Rows from block 2 of a small sound classifier, named by matrix and row number. Rows with one number belong to one neuron. Each number is 128 + 32 x the weight over its row's rms, rounded and kept within 0 to 255. All counts start at 0.
Before each neuron's rows are labels from the 100 clips, of 14976, where the neuron reaches its largest size: "top examples" is what is common among them; "loudest band" is the band of the loudest frequency at the time of the peak. Only what is clearly more common there than usual is listed. The data: notes from a synthesiser with random patches.
# u: gMLP up (value half) (model.blocks.2.mixer.u.weight, 768x256), inputs 86-171
# v: gMLP up (gate half) (model.blocks.2.mixer.v.weight, 768x256), inputs 86-171
# out: gMLP down (model.blocks.2.mixer.out.weight, 256x768, transposed), outputs 86-171

top examples: high-pass; noise
loudest band: 4000 to 8000 Hz
u.618 [112  91 149 200 143 201 122 116 145 101 126  85 159 123 141 138  89 158 118 157 153 177 117 107 103 150 154 153  85 151 171 137 123  98 100 103 136  92 136 144 169 136 154 134  94  96 133 127 118 121 135 139  70 154 119 100 163  76 142 171 124  95 192  97 160 127 117 134 122 111 192 100 112  50 171  60 162 177 115  95  90 109 171 129 119 104]
v.618 [149  68 136 183 132 129 174 173 142  78 127 139 173 122 150 120  83  98 108 180 122 165 180 140 126 112 162 108  75 139 140 155 147 179  55 147 137 108 126 150 182 152 143  75 135 136 150 113 178 132 102 144  35 143  93  75 118 112 106 147 101 104 171 167 148 126 143 181 136  88 177 156 111 126 132  79 188 118  98  84 121 120 162 151 102 139]
out.618 [153  70 137 165 149 147 122 132 194 161 130  80 130  83 147 156 161  83 157 129 132 160 120 136 148 134 177 135 106  95 125 150 141 172 120  98  73 152  94  94 124 106 116  92  89 146 144 137 107 111 168 180 100 187 104 176 113 144 153 168 146 161  86 120  84 155 122  94 171 111 140 169  97 141 158 118 120  99 174  86 143 166 145 151 144  75]

top examples: bass register; ring modulation
loudest band: 250 to 500 Hz
u.405 [101 113 132 133  80 114 140 151 107 133  98 128  95 173 121  91 149  93 108 185 127 138  98  74 101 140 168 100  88 105 135 113 124 232 123 155  95 121 145  93 116  92 119 135  86  76 164  52 120 115 104 120 130 124 142 159  67  89 109 144 114 123 146 101  75 113 151 116 147 144 166 170  81 184  91  50 138 112 127  91 162 133  83 108 180 121]
v.405 [ 97 174  92 126 154 100 195  95  98 111 172 103 158 117 132  99 131 111 158 146 186  61 155 161 171 193 178 136 120 155 107 120  96 112 108 152 173 117  99 156 187 110 102  85  97 141 107 125  80 127  99 115 138 118 139 132 133 117 156 157 144 161 149 144 138 114 167 118 134 145 121 174  52 157  99 146 180 117 133  98 121 178 158  91 128 201]
out.405 [119 135  50 148  92 152  88 154 109  83 143 126 110  82 133 128 178 175 117 108 137 121 130 171 147 175 170  91 143 106  84 120 116 206  87 151 170 147 142 132 115 146 134 147 190 105 151 129 137  92 144 181 122 142 175  82 123 164 182  81 175  97 135  78 113 161 159 119 111  63 102 150  75 144  75 121 125 117  91 138 141 131 152 173 112  78]

top examples: pitch class: E; pitch class: F; hard sync
loudest band: 250 to 500 Hz
u.456 [181 182  80 187  96 106  86 124  91 151 135 152 111 113  78 107 134 145 134 172  60 136 142 149 131 141 102 109  90 147  86 124 122 227 135  96 159 178  99 109 144  55 103 113 142 115 148  75 148 122 110 161 111 142 210 116 140 175 132 109 145 131  92  99  94  89 125  89 110 107 129  95 121 143 139 124 183 162 161 159 162 145  87 159 118 144]
v.456 [170 185 133 169 171 134  95 156 120 171 164 139 140 146  77 105 134 160 146 154 116 109  89 109 104 163 185 105 176  87  82  94 132 112 176  94 128 123 208 118 126  76 109 159 133 172 169 102 135 123  97  99 136 119 172 136 154 142 111 104 153 109 153  72 149 122  85  85 104 117 112  81 173 146  99 165 208 145 165 210  90 139 180  93 127 164]
out.456 [ 94 186  74 156 154 119  85 169 126 152 160 117 153 230 144 169 158 110 172 101 142 146 104 120 104 138 124 142 132 147 106 113 110 141 117 131  80 114 172 129 125 139 121 141 127 174 119 116 126 108 171  96 118 123 112  99  93 141 175 150 148  82 117 113 135 200 148 125 179 118 138 166  81 101 107 175 113 153 127  64 121 110 132 141 107  71]

top examples: drive; square
loudest band: 500 to 1000 Hz
u.742 [132 135 115 112 142 101 147 171 142 131 149 147 118  92  70 177  79 121 134 149 197 135 141 181  66  26  87 104 110  44 140  97  62 136 103 102 149 146 133  94 120 169 133  89 159 169 191 128  56  93 161 166 166 147 119 164 115 147 117 145 120 115 108 181 219 141 141 155 108 152  79 172 116 109 108 170 131 133 162 127 119 147 157  82 126 128]
v.742 [ 80 150 187 117  89 138 108 159  98 120  85 169  97 139 101 150  88 114 108 123 183 116 167 165  92 139 123 152 148  66 125 123 105 120  62 143 159 155 121 102 126 163 143 155 107 158 124 119  89  67 126 188 154 125 147  84 148 158 142 166 116  96 168 166 158 152 154 119 127 127 110 140  79  62 109 151 136 110 153  78  87 132 116 135 118 126]
out.742 [143 120 188 176 119  77  80 108  78 155  78 151  83 143 158  87 156  79 140 162 151 117 118 142  91 125 171 124  48 124 137  93 104 122 171 124 130 134 174 106  93  76 136 117 156 127 116  93 113 166 127 130 114 131 147  54 164  84 141  69  75  98 123  86 149 119 136 100 124  69  64 170 130 169  87 122 145 118 170 134  52 122 153 154 124 145]

top examples: drive; bass register; resonance; oscillator: inharmonic FM
loudest band: 250 to 500 Hz
u.455 [102  63 105 107  88  69 109 126 192 124 156 135 155 112 125 117  84  73 166 125 202 130 104 112 129 152 136 111 131 160 125 122 147  88 179 154 152 100 128 132 144 154 114 115 131 120 125  69 122  72 135 177 113 103 156 148  72 148 136 133 120  89 114 151 116 174 124 133  92 127 103 134  89 124 124 111  99 160 119 104 101 129 118 166 162 120]
v.455 [ 76 155  87 168  96  79 173  99 105 149 126 170 143 144  90  91 118 117 152  89 149 169 132  98  78 208  91  75 124 135 143 116 118 136 194 123 118  94 110  45  77 141 102 115 101  82 106  26 113  98 123 172  76 156 132 144 143 130 109  57  65 102  80  95 162 127 140 170 108 112 129 171 136 165  56 117 135 121 132 124 156 170 107 125 146 205]
out.455 [105 122  87 104 137 162  92  67 175 113 121 112 132 126 117  98 143 133 163 140 121 120 169 151 124  91 125 157 126 129  76 157  93 134 106 191 116 117 101 149  89  77 131 177 111 129 123 116  58 155 134 139 137 151 137 159 130  96 122 151 115 180 179 137 168 150 131  98 109 171 126 131 107 145 117 127  60  61 156 143  92 157  68 100 102 101]

top examples: drive; band-pass
loudest band: 500 to 1000 Hz
u.79 [145 107 112 122 164 180 140 146  69 119 135 115 139 138 123  59 142 139 153 133  84  93 148 142 142 126 134  76 176 127  82 173 120 136 130  94 128  95 144  95 103 124  86  92  75 135 134 121 140 111 160 149 151 128  81  98 115 106 110 172 134 104 142 115 126 108  71 129  69 178 130 124 125 137 114 165 171 176  79 134 120 104 100 112 154  96]
v.79 [114 101  91 154 143 148 131 117  91  87 147 114 133 148 136  58 112 144 101 134 121 104  90 160 143 108 152 117 170 138 144 135 144 167 123 106 167 106 166  93 125 124 110  67  60 153 107 131 155 103 133  85 150 184 140 141 115 163 132 158 106 135 194  80 126  81  43 126  99 184 111 171 135 142 154 141 141 106 154  90 121  39 156 122 140  73]
out.79 [227 118 136 106 128 140 124 126 127  84 174 146 154  71 110 142  99 106  86 139 163 120 177 123  85 130 117 111 125 138  96 151 166 150  73 133 112 126 142 156 177 132 129  52 163 158 115 132 151 145  75 141 156 181  73 152 181 145 127 107  68 169  86 180 132 137  43 140 119 147 144 181 162 153 107 155 117 150 174 129 151 156 120  72 133 102]

top examples: resonance; harmonic FM
loudest band: 1000 to 2000 Hz
u.212 [144 109 119 140  89 147 176 168  71  26 105 121 107 112  97 146 167 137  77  97 121 128 176  85 141  90  77 103 126 149 178 144  98 155 159 116 114 129 100 103 208 136 154 205 160 219 167 120 141  97 109 118 119 192  99 119 108 103  98 138 177 129 133  98 100 136 122 126 126 129 115 121 112 108 139  89  98 142 132  80 171 114 161 129 175 116]
v.212 [ 93 185 121 121 171  93 127 147  95  92 125 148 122 123 144 100 104 159  87 100 142 114 208  77 153  81 106 124  88 128 148 130 146 152 136 101 140 132  97 113 158 162 137 184 113 203 149 111 118  83 134 169 123 218 113 126 159 133  67 112 166 173  89  92 110 163 112 143 178 102 103 141 142 100 120 129 129 109  90 113 105  47 155  96 153 148]
out.212 [119 114  88 166 148  52 163 159 165 158 155 143 183 154 148 116  95 169 125 134 137 121 152 126 108 141 106  62 100 114 109 121 124  80 141 114 139 120 110 171 159 163 127  95  96 153 203 149 113 107 140 107 131 165 114  87 138 127  98 117 132 146  90 142 115 166 126 166 117 173 139 153 134 164 164  90 174 171 102 104 135  61 156  77 160 166]

top examples: resonance; band-pass; bass register
loudest band: 250 to 500 Hz
u.83 [134  77 139 107 127 127 158  70 199 114 121 154 182 134 101 114 172 116 120 150  80 120 181 114 172 162 112 147 131  92  82 131  74 159 143 119  94 151 120 132 150 169  57 125  91  82 132 120 116 133 127 136 161 132 113 119 148  71 161 177 123  80 180  68 109  91 226 154  95  65 118 101  77 105 129 125 128  94  85 110 114 155  60  82  64 128]
v.83 [ 87 139 127 148 122 162 177  68 148 140  80 103 146 183 144  37 117 120 118 148 128 124  86  79 139 160 118 103 190 171  96 124  97 163 168 119 105 109 109 132 128  97  76 112 168 155 147 136 120 122  81  98 156 132 151  93  75 116 111 108  71 135 156  62  98 105 134 123 116  55 129 112  98  92 104 123 182 120  95 136  85 107 117  92  88 129]
out.83 [ 98 145 144 124  64 100  71 184  94 152  97  81  39  78  96 104 110 137 121 155 130 167 103 137  94 186  92 115 122 171  96 137 127 125 104 135 147 132 165 117 120 204 106 129 176 113 173 112  76 124 164 104 134  91 154 101 107 117 131  54  69  92 108 144 125 118 115 148  85 133 152 158 109 104  93 170 158 121 141 128 108 178 148 112 117 118]

top examples: pitch class: E; hard sync
loudest band: 250 to 500 Hz
u.238 [204 210  69 166  78 119 119 116 178 159 174  94 110 162  62 117 182 158 121 172 151  90 101 130  98 163 119 113 146 150  89 149 162 120 118 124 163 117 140 131 170 119  87 105 124  77  77  66 152 145  99 159 175 136 129 116 104 156 102  76 161 147 126 166 120 142 146 114  71 116  93 117 137  96 143 121  91 113 123  84 102 190 178 130 111 133]
v.238 [147 176  61 106 189 113 110 141 124 146 199  96 116 109  75 117 230  96  99  87 136 150 139  85 162 123 112 100 136 133 116  84 128 108 119 121 155 143 123  65 180 132 122 137  82 118 102  83 140 166 103 188 154 141 101 128 134 138 100 145 160 120 155 138 138 137 195 123 143 118 162 122 151 102 139  91 126 128 140 157 149 113 123 197 142 162]
out.238 [ 82 116 159  73 132 156 101 142 152 121 171 148 129 139  60  90 145  87  90 102  85  82 118 165 149 123  88 132 126 128 150 145 138 127 157 115 173 138 101 126 197 141 153 113  24 172 136 130 115 150  93 119 167 189 160 120 123  85 133  94 141  58 156 105 123 187 155 135 181 139 141 144 109  99 165 122 178 130 170 111 135  76 177 118 114 131]

top examples: drive; pitch class: G#; square; triangle
loudest band: 250 to 500 Hz
u.230 [138 102 217 128  45 105  97 117 143  92 129 138  96  84 115 188 149 125 119 147 105 159 114 198  75  94 135 106 108 102 144 114 151 147 124 162 116 161 121  98 181  69 126 104 125 150  69 138 142 179 127 187 142 125 118 139 142 142 104 147 142  90 131 125 150  62  50  88 160 141 160  52 148 104 121 152 174 145 150 114 158  99 163 144  80 131]
v.230 [ 94 117 135  83  45 124 176 124  84 113 130 139  58 113  57 173 135 143 110 102 134 148 189 174 110  94 103 100 126 134 125  91 167 134 116 144 180  68 140  79 118 109 136 151  92 153 132 123 118 124 168  87  77 125  41 134 132 141 132 122 152 135 100  97 116 140  70 124 111 159 188  63 135 112 118 121 123 120  97 143 113 149 218 108 169 170]
out.230 [ 91 155 169 103 173 146  92 105 103  75  62 170 134 134 142 128 188 105 135 235 108 146 163 125 138 122  95 160 111 152 129 104 130 140 144 183 159 173  75 154  92 129 114  94 131 195 148 102 164 130 118 173 104  87  84 117 128 112 112 145 116 111  71 119 144 137 108 166  91 185 208  97 102 107 116 158 112 107  82 135 114 107 114 151 108  90]

top examples: pitch class: E; hard sync
loudest band: 250 to 500 Hz
u.348 [156 169 119 164 133 100 111 115 156 161  96 105  99 114 138 119 116  87 122 141 158 141 124 128 124  86 127 154  74 140 130 121 103 112 156  98 120  71 167  90 173 163 176 133 111 130 171 146  99 104 134 160 170 145 124 117 163 103 160  73 129 103 135 143 108 109 115  89 100  82 128  70 115 108  90 132 210 150 141 176 112 127 147 143 138 155]
v.348 [153 164 171 153 139 111 103 109 146 187 155  56 207 120 154 162 134 104 132  94 155 154 136  71 122 134 139 189 133 157 108  95 134 180 119 100 130 118 148  91  99 138 125  87  91 170 147 155  59 120 109 133 191 204 176 110  40 135 117 105 141 112 144 121 146 140  80 110 106 108 103  55 147 107 122 127 144 146 152 123 101 122 195  81  88 104]
out.348 [140  96 142 134  63 111 105  68 141 144 111  86 153 113 110 164 158 150 121 125 144 115 112 143 133 144 169 143 161 138  75 182 206 157 163 117 140  59 110 130 108 181 128 124 131 104 123  73 150 126 136 134 143 138 130 102 116 126  98 134 174 106  86 105 172 185  79 139 156 111 148 114 113 179 171 132 141 126  76 152 136 134 101 139  43  81]

top examples: resonance; hard sync
loudest band: 2000 to 4000 Hz
u.314 [156 145 155 142 140 195 133 200 109 118 103 144 155 159 119 109 167 113  91 140 140 164 165 160 154 192 137 108 111 154 140  99  47 162 155 166 119 159 113 124 149 154 106 154 134 153 113 113 142 114 139 165 121 144 121  82 116 116 128 129 101 151 138  87 128 142 119 134 137  89 139 113 125 179 101 130  89 112 174 205 131 109 148 154 129 166]
v.314 [ 87 131 156 143  77 156 208 182 193  84  89 136  97 159 153 118 153 120 166 100 162 100 109 158 105 189 118 129 124 102 111  99  92 148 107 148 150 117 110 134 115  79 190  78 131 131  75  89 116  94 165 138 146 131 129 178 110 159 116 150 142 151 195 121 132 119 168 175 167 151  94 128 129 143 153 105 190  87 163 118 128 124 177 144 107 188]
out.314 [105 149 131  85 153 227 115 147 141 169  45 206  33  93 136 134 138 158 142  96 199 125 177 166 130 194  74 133 118 125 137 103  94 160  90 116 140 167  89  81 122  95 148 156 124 146 117 148 132 172 113 179  74 107  97 134  91  91  81 177 118 148 126 150 174 125  93 116 103 148  75 134 160 128 138 153 159 136 138  69 141 137 147 147 160 126]

top examples: bass register; inharmonic FM
loudest band: 250 to 500 Hz
u.152 [159 106  90  63 122 161 157  82 180 148 165 156 136 178 111 129 159 152 174 123  85 112 110 118  82 156  77 149 162 142 109 185 124  63 181  59 101 123  88 152 181 156 125 138 186  88 136 102 138 151  97 181 119 162 109 162 102 138  47  70 142 103 106 122 100 130 103 168 174  57 118 105 181  64 111 148 137 101 105 119 115 114 114 104 131 141]
v.152 [ 88 153 150 152  91 118 112 116 132 148 144 175 159 142  41 119 125 154 148 195  73 118 170 116 168 150 141 184 185 131 176 161 120 180 155 133 166  69 120 163 114 151 137 132 139 105 155 140 202 131 105 141  97 117 100 110 137 119  74 143 170  94  77 114 157 105 105 108 124  36 136 121 154 149 123 178 155 149  80 116 208 175 141 116 162 147]
out.152 [141 117 113  97 130 159 129 172  74 118 113 224 130  79  87 135 111 141 146 125 130 117 113 157  89  93  75 167 155 108 118 135 229 105 129  99 172 129  78 135 122 166 117 128 145 133 151 164 134 142  77 133 122  83  83 105 144 175 211 111  83  96 144 126 111  84 105 131 161 119 146 135 124 156 164  79 143 199 131 121 117 136 183 123 108 123]

top examples: resonance; harmonic FM
loudest band: 1000 to 2000 Hz
u.749 [124 172 191 150 129  98 115 135 140 145 168 122 107 142 112 136 147 160 144  90 134 127  91 116 141 102 134 140 140 148 117 128 189 111 169 160 119 131 107 125  96 148 106 154 129 101 141 150 105 112 186 147 105 195 184  64 207 111 225 157 159  70 132 185 132 127 154 146  96 146 160 153  86 116 113 112 174 114 203 125 158 141 125 144 170 154]
v.749 [156 130 206 128 134 129 131  99 121 166 129 108  70 141 152 112 152  92 155  77 143  99 129 120  62 128 126 127 148 110 160 160 180 153 114 154 174 125 116  62  98 130 186 137 114 118 131 181 136 151 174 138 128 233 209  90 190 111 173 153 185 107 139 135 151 129  95 153 139 106 111 122  91  42 134 159 165  99 114 135 182 161 145 147 134 138]
out.749 [ 98  70  60 116 107 169 117 111 191 158 102 128 143 133  84 176 132 135 131  85 149 124 153 128 114 112 125  99 122 126 178 147  80 166  86 135 147  94 100 130 146 163 112 123 147 127 142 129 139 166 125 129 113 157 118 131 131  91 114 128 149 198 103 102  70 141 142 112 186 126 116 168 183 118 148  95 134 125 112  96 100 160 126 124 153 168]

top examples: high-pass; resonance; oscillator: saw
loudest band: 1000 to 2000 Hz; 500 to 1000 Hz
u.541 [133 132  86 129 133 134 126  80 111 102  69 186  78 124  76 122 123 138 138 135 114 108  59 132  96 113 144  68 112  98 147 149  56  89 108 128 107 153  48 147  46  94  97 177 150 120 185 130 215  95 102 165 123 115 171 110 137 115 115  81 180 107 120 128 105 128 169  59  87 121 131 140 126  63 145 130 116 144 115 159 133 116 159  62 102  64]
v.541 [141 130 143 131 147 157  95 114 122 127  94 102  60 178 130  94 121 102  93 112 158 125 168 144 123  75 156 100 140 126 124  87 175 117 151 167  82 152 111 112 123 138 167 123 155 132 160 186  90 140  86 160 125 181  86 158 121 132 120 125  92 127  41 148 168 148 155 111 138 131 104 109 104 103  76 117  45 126 167 118 118  73  98 167 137 137]
out.541 [164 177 108 132 128 128  97 128 213 112 126 120  70 136 131 143 129 112 143 111  52 176 101 118  75  91 111 137  67 128 181 100 113 117 110 127  99  74 140 152  89  53  82 126  83 116  92 126  75 136 122 145  66  80 174  78 116 114 133 105  62 128 164  71 121 162  73 172 104 147 145  87 136 118 131  96 128 180  79 163 141 132 169 140  59 104]

top examples: drive; resonance; band-pass
loudest band: 250 to 500 Hz
u.153 [150 120 128  81 109 140 126 122  92  97  82 101 120 128 101 101 123 141  98  56 155 143 112 145 118 119 144 157 112 128  52 142  61 113 101 155 123 141 109 145 146 114 181 113 179 139 139 147 117 174 126 110  95 152  47 124 160 158  96 168 119  90 119 132 192  99 140  44 155  93 109 140 127 125  67 150 110 154 119 135 196  82 194 115  90  68]
v.153 [ 90  81 121 161 130 167 122 148 175  94 128 152 126 170 132  95 161 170 124 111  67 133 141 135 152 178  67 136 193 110 154 131 108 148  86 125  89 168 139  76 106 149  83  53 160 147 128 115 109  95 121 100 107 111 121 158 146  78 103 145 144 136 139 124 120 123 106 174 114 115 135 138 110 135 140 173 144 133  80 149  89 140 156 171  88 150]
out.153 [201 127  90  83 135 190 133 116 107 122  75 123 111 146  73 166 106 198 141 111 157  96 131 116 116 164 144  85  71 151  67 121  93 135 141 122  96  99 108 132 139 110 104 183 112 139 168 138 138 150 137 191 139 111 114 167 145  84 209 101 126 126 139 100 118 148 104 145 109 167 146 164 127 168 155 117  98 155  85 164 118 118 116 141 157 113]

top examples: drive; filter: notch; hard sync
loudest band: 500 to 1000 Hz
u.416 [ 94 156  95 153  95 115 112 172 151 185 119 107  67 135 104  36 146 183 152 157 202  92 167 139 180  91 149 110 151 164  60 119 126  91 104 112 155 141 165 133 137 139 174 112 116 114 120  88 177 144 169  86 158 140 140 150 190 155 186 107  89 102  63 104 125  98 100 123 106 168 114 133 113  98 113  97 141 117 108  76 160 187  98  66  78 184]
v.416 [121 128 142 103 134 127 111  81 117 115 151 110 110 160  99  57 121 115 143 143 195  82 156 143 129 113 129 139 152 171 102 119 103 150 105 137 157 135 149 161 201 122  87  73 113 119 114 116 166 123 110 105 129 180 135 101 176 122 231 112 122  92 153 185 175 123 120  98 168 172 159 144  95 108 148  88  90 145 164  75 195 163 158 116 123 180]
out.416 [168 122 158 165 103 143 137 144 147 157 162  86 104  87 147 137  65 110 112 151 128 166 167 136 106 149 156 139 124 110 141 136 117 113 167 170 153 156 106 102 191 152 140 136 159  92  95 109 171 142 192 107 166 151 152 126 145  80  60  70 147  55  80 166 134  89 153 135 186 126  82 193  94 193 122 136 147 147 142 135 135 131 104 162 108 140]

top examples: resonance; low-pass
loudest band: 1000 to 2000 Hz
u.159 [164 140 117 151  88 182 114 127  90  80 121 108  99 120 128 155 164  80 115 203 124 125 115  37 144  90 109 116 155 155 115  82 109 136 177 111 121 140 145  89 156 147  98 147 141 160 138 157 149 107 166 133  90 161 159 161 167  85 145 127 125 103  89 139 115 135  94 143  98 118 163  98 141  75 141 134  85 121 131 102  81 120 154  72 175 197]
v.159 [188 127  87 196 140 120 156 121  48  87 138  76  97 160 152  89  82  79 116 184 133  90 152 105 125 135 104 178 130 125 119 100 106 224 173 120 144 118  91 111 167 141 119 150 132 138 134 152 176  95 122 194 118 100 118 127 112 126 137 111 137 159  93  72 167  95 148 120  66 196 159 119 153 122  93 107 112 157  81  83 107 132 174 101 212 140]
out.159 [120 124 152 108 164  92  75 111 154 122 124 120 116 136  94 117 124 149 111 156 139 117 109  82 108 147 130 167 209 122 109 192 142 139 101 102 124 107 115 115  90 105 168 178  86 119 146 128 144  91  85 115 128  77  94 136 102 129 161 151 133  86 160 122 121  68 183 109 151 143  79  84 106 128 103  87 173 117 131 125 141  77 104 113  54 155]

top examples: pitch class: E; hard sync; oscillator: saw
loudest band: 250 to 500 Hz
u.105 [ 94 159 177 174 142 106 162 115 148 123 119 159 153 136 110 156 131  89 155 144 129 134 125 138 116 124 143  87 110 111 182 123 147  75 193 124  87 117 152  73  96 142 128 191 127 122 108  92 146 179 140 123 110 127 103  58 113 208  63 147 117 125 106 124  77 114 131  98 122 112 176 102 177  64 155  93 160 160 123 108  98 169 161 117 113 121]
v.105 [156 109  90 160 146  93 159 104 169 134 119 113 111 141  82 143 143  74  76 159 180 189  79  82 160 139 102  88  75 113 158 119 128 129 142 155 177  94 119 137 104 123  74 137  96 135 137 124 107 144 168 112 137 128 121 130 130 165 124 114 169  87  88 142  91 125 141 153  99 155 125  84 124 106 151 156 116  87 122 174 156  94 148  83 134  93]
out.105 [138 114 117 150 118 107 125 123 123 136 112 101 162 183 109  92  98 173 103 180 211 158 101  94 129 105  94  94 142 109 100 121 138 102 140 115  95  93 156 128  86 147 126 132 142 137 135 159 126 125  39 163 105 122 111 120 151  95 116 103 122 102 167 107 143 151 167  84 108 152 107 142  77 136 108  68 148 110  79 107 146  83 107  94 180 160]

top examples: resonance; filter wobble; low-pass
loudest band: 4000 to 8000 Hz
u.528 [120 109 126 124 122 120 161 148 207 206 149 136 152 109 185 100 128 126 117 218 110 110  94 193 104 106 117 124 107 155 105 144 151 198 140 108 136 127 175 162 127 103 155 152 126 166 136 102 119 129 187  87  94 163 110  98 127 102 180  83  76 109 116 149 104 139 154  99  90  93 183 170 125 114 120 125  86 101 145 146 164  98  65 114 139  91]
v.528 [162 117  57 172  59 180 129 140 123 168 181 110  87  86 114 104 109  59 103 144  93 128 117 195 124 152 137 161 175 124 133 128 156 202 143 136 131 117 119 131 130 149 119 154 171  57 116 141 170 135 129 133 121 160 151 156 123  70 139 141 152 149 129 117 190 106 163 121 146 169 128 144 121  14 160 163 207 113  88 144 162 150  95 101 115 197]
out.528 [ 92 141 114 108 140  97 182 110 185 123  99  95  63 101 122 145  79  76 149 126 166 112 145 138 120  64 159 175 113  82 150 157 118 126  71 127 151 135 178 116 126 114 122 163  87  93 146 155  77 108 189 127 159 125 164 145  88 118 133 109 144 139 163 176 141 124 103 128 173 144 110  88 173 134 139 140 160 137 132 119 139 131 146 119  50  78]

top examples: high-pass; filter wobble
loudest band: 2000 to 4000 Hz; 1000 to 2000 Hz
u.519 [157  91 127 119 188 120  97  94 130 168 131 140 115 141 117 143 169 150 156 137 135  81 112 148 109 106 162 111  50 186 114 119 108 124 156 104  90 121  81 155 126 152  77 176 131 108 140 135 186  76 129 124 131 127 178  72 125 122 117  95 172 177 125 100 178 103 170 149 115 182  83  94 131 157  65 116 115 129  94 147 145 128 163 106 133 145]
v.519 [119 171 112 143 185 141 102 149 154 104 173  68 136 150 128 174 128  86 169 128 132 117 173 100 140 119 193 154 143 107 188 150 143  88 146 118 108 122 172 142 142 166  92 139 114 148 137 119 188 134 115 146  82 150 128 124  76 209 169 126 110 142 122  97 125 118 115 111 160 156 134  88 177 148 164 112 112  83  64 143 128 122 109 103  80 149]
out.519 [103 128 139 187 108  77  97 119 147 123 142 154 110 171 179 141 110 179 116 131  94 160  84 188  88 123 103 184 135 128 157 176 129 110  92  89 150 141 134 108 138 124  74 171  84 173 104 124 175 110 131 153  98 104 167 146 150  56 162 132 125  78 170 155 120 118 116 121 105 173 167 112 155 108 157 128 148 147  96 102 102 147  92 102 134 181]

top examples: drive; hard sync; pitch class: C
loudest band: 250 to 500 Hz
u.108 [149 110 139 143  69 156 167 109 163 123 179 142 108 116  92  96 137 109 113  82  88 154 182 105 167 114 113 126 180 111 129 123 179 113 173 182 123  71 108 148 126 169  95 162 158  92 164 113 135 147 109 168 125 158 112 182 178 126 160  73 163 125 102 197 120 143 123 173 103 148 179 102  90 128  84 168 135 159 160 122 166 139  95 140  92 127]
v.108 [136 138 100 160 132 117  90  72 112 105  71 119 145  98 151 159  96  99 145 173 115 112 161 116 132 112 152  90 150 144 160 149 113 145 224 182  66  54  78 161 128 139 124 120 166 132 184  76  92 101 146  98 117 166 151 147 208 151 146  76 120 125 165 105  93  63 148 136 114 103 143 145  99 175  95 160 137  72 100  97 162 144  89 124  87 154]
out.108 [ 90 128 179 155 140 121 121  93 130 156 122 152 134 116 159 112  68 100 157 148 200 129 132 104 119 200 125 135 129 122 180 123 137  96 177 144 103 128  83  87 118  90 115 189 137 162 139 138 164  93  93 173  75  95 115  94 128 113  92 137 158  77 124 134 111 127 133 136  99 138  75 168 115  77 134 172 131 110 132 150 176 132 185  93 176 122]

top examples: bass register
loudest band: 250 to 500 Hz
u.486 [102 150 117 124 102 159 118 104 129 113 176 151 165 139 117 132 147 152 150 131 127  86 132 163  96 160 147 121 116 137 128 117 144 126 145 152 101 185  90 130 140 126  97 151 115 104 148 100 148 136 163  92 132  96 168 115 132 100 120 115 164  85 104 150 162 128 173 182 128  79 182  83 122 102 134 110  85 209 143 157 168 131 142  97 168 117]
v.486 [101 183  99  70 161 132 111 116 100 105 127 153 163 140  55 104 143 132 166 133 106 129 116 117  67 174 134 135 123 161  74  36 143 142 166  49 103 125  59 147 158 167 164 120 129 132 116  90 137 130 170 147 148  85 122 103 193 139  91 143  84 114 128 135 118 134 136  89 118 140 181 127 175 115 117 133 111 159 149  99 196 137 148 102 157  78]
out.486 [ 67 131 160 105 163 162  89 134  74 172 107  92 116  79 107 142  91 136 123 110 174 142  71 173 180 144  93 125 132 133 144 104 127 131 166 151 131  77 105 111 128  83  68 117 143 120 129 116 124 144 131 117 128 130 128 146 142 105 154 136 168  81 107  86 116 123 129 131 156 105 106  79  80  92 135 153 195 107 165  95 107 160 175 143 139 161]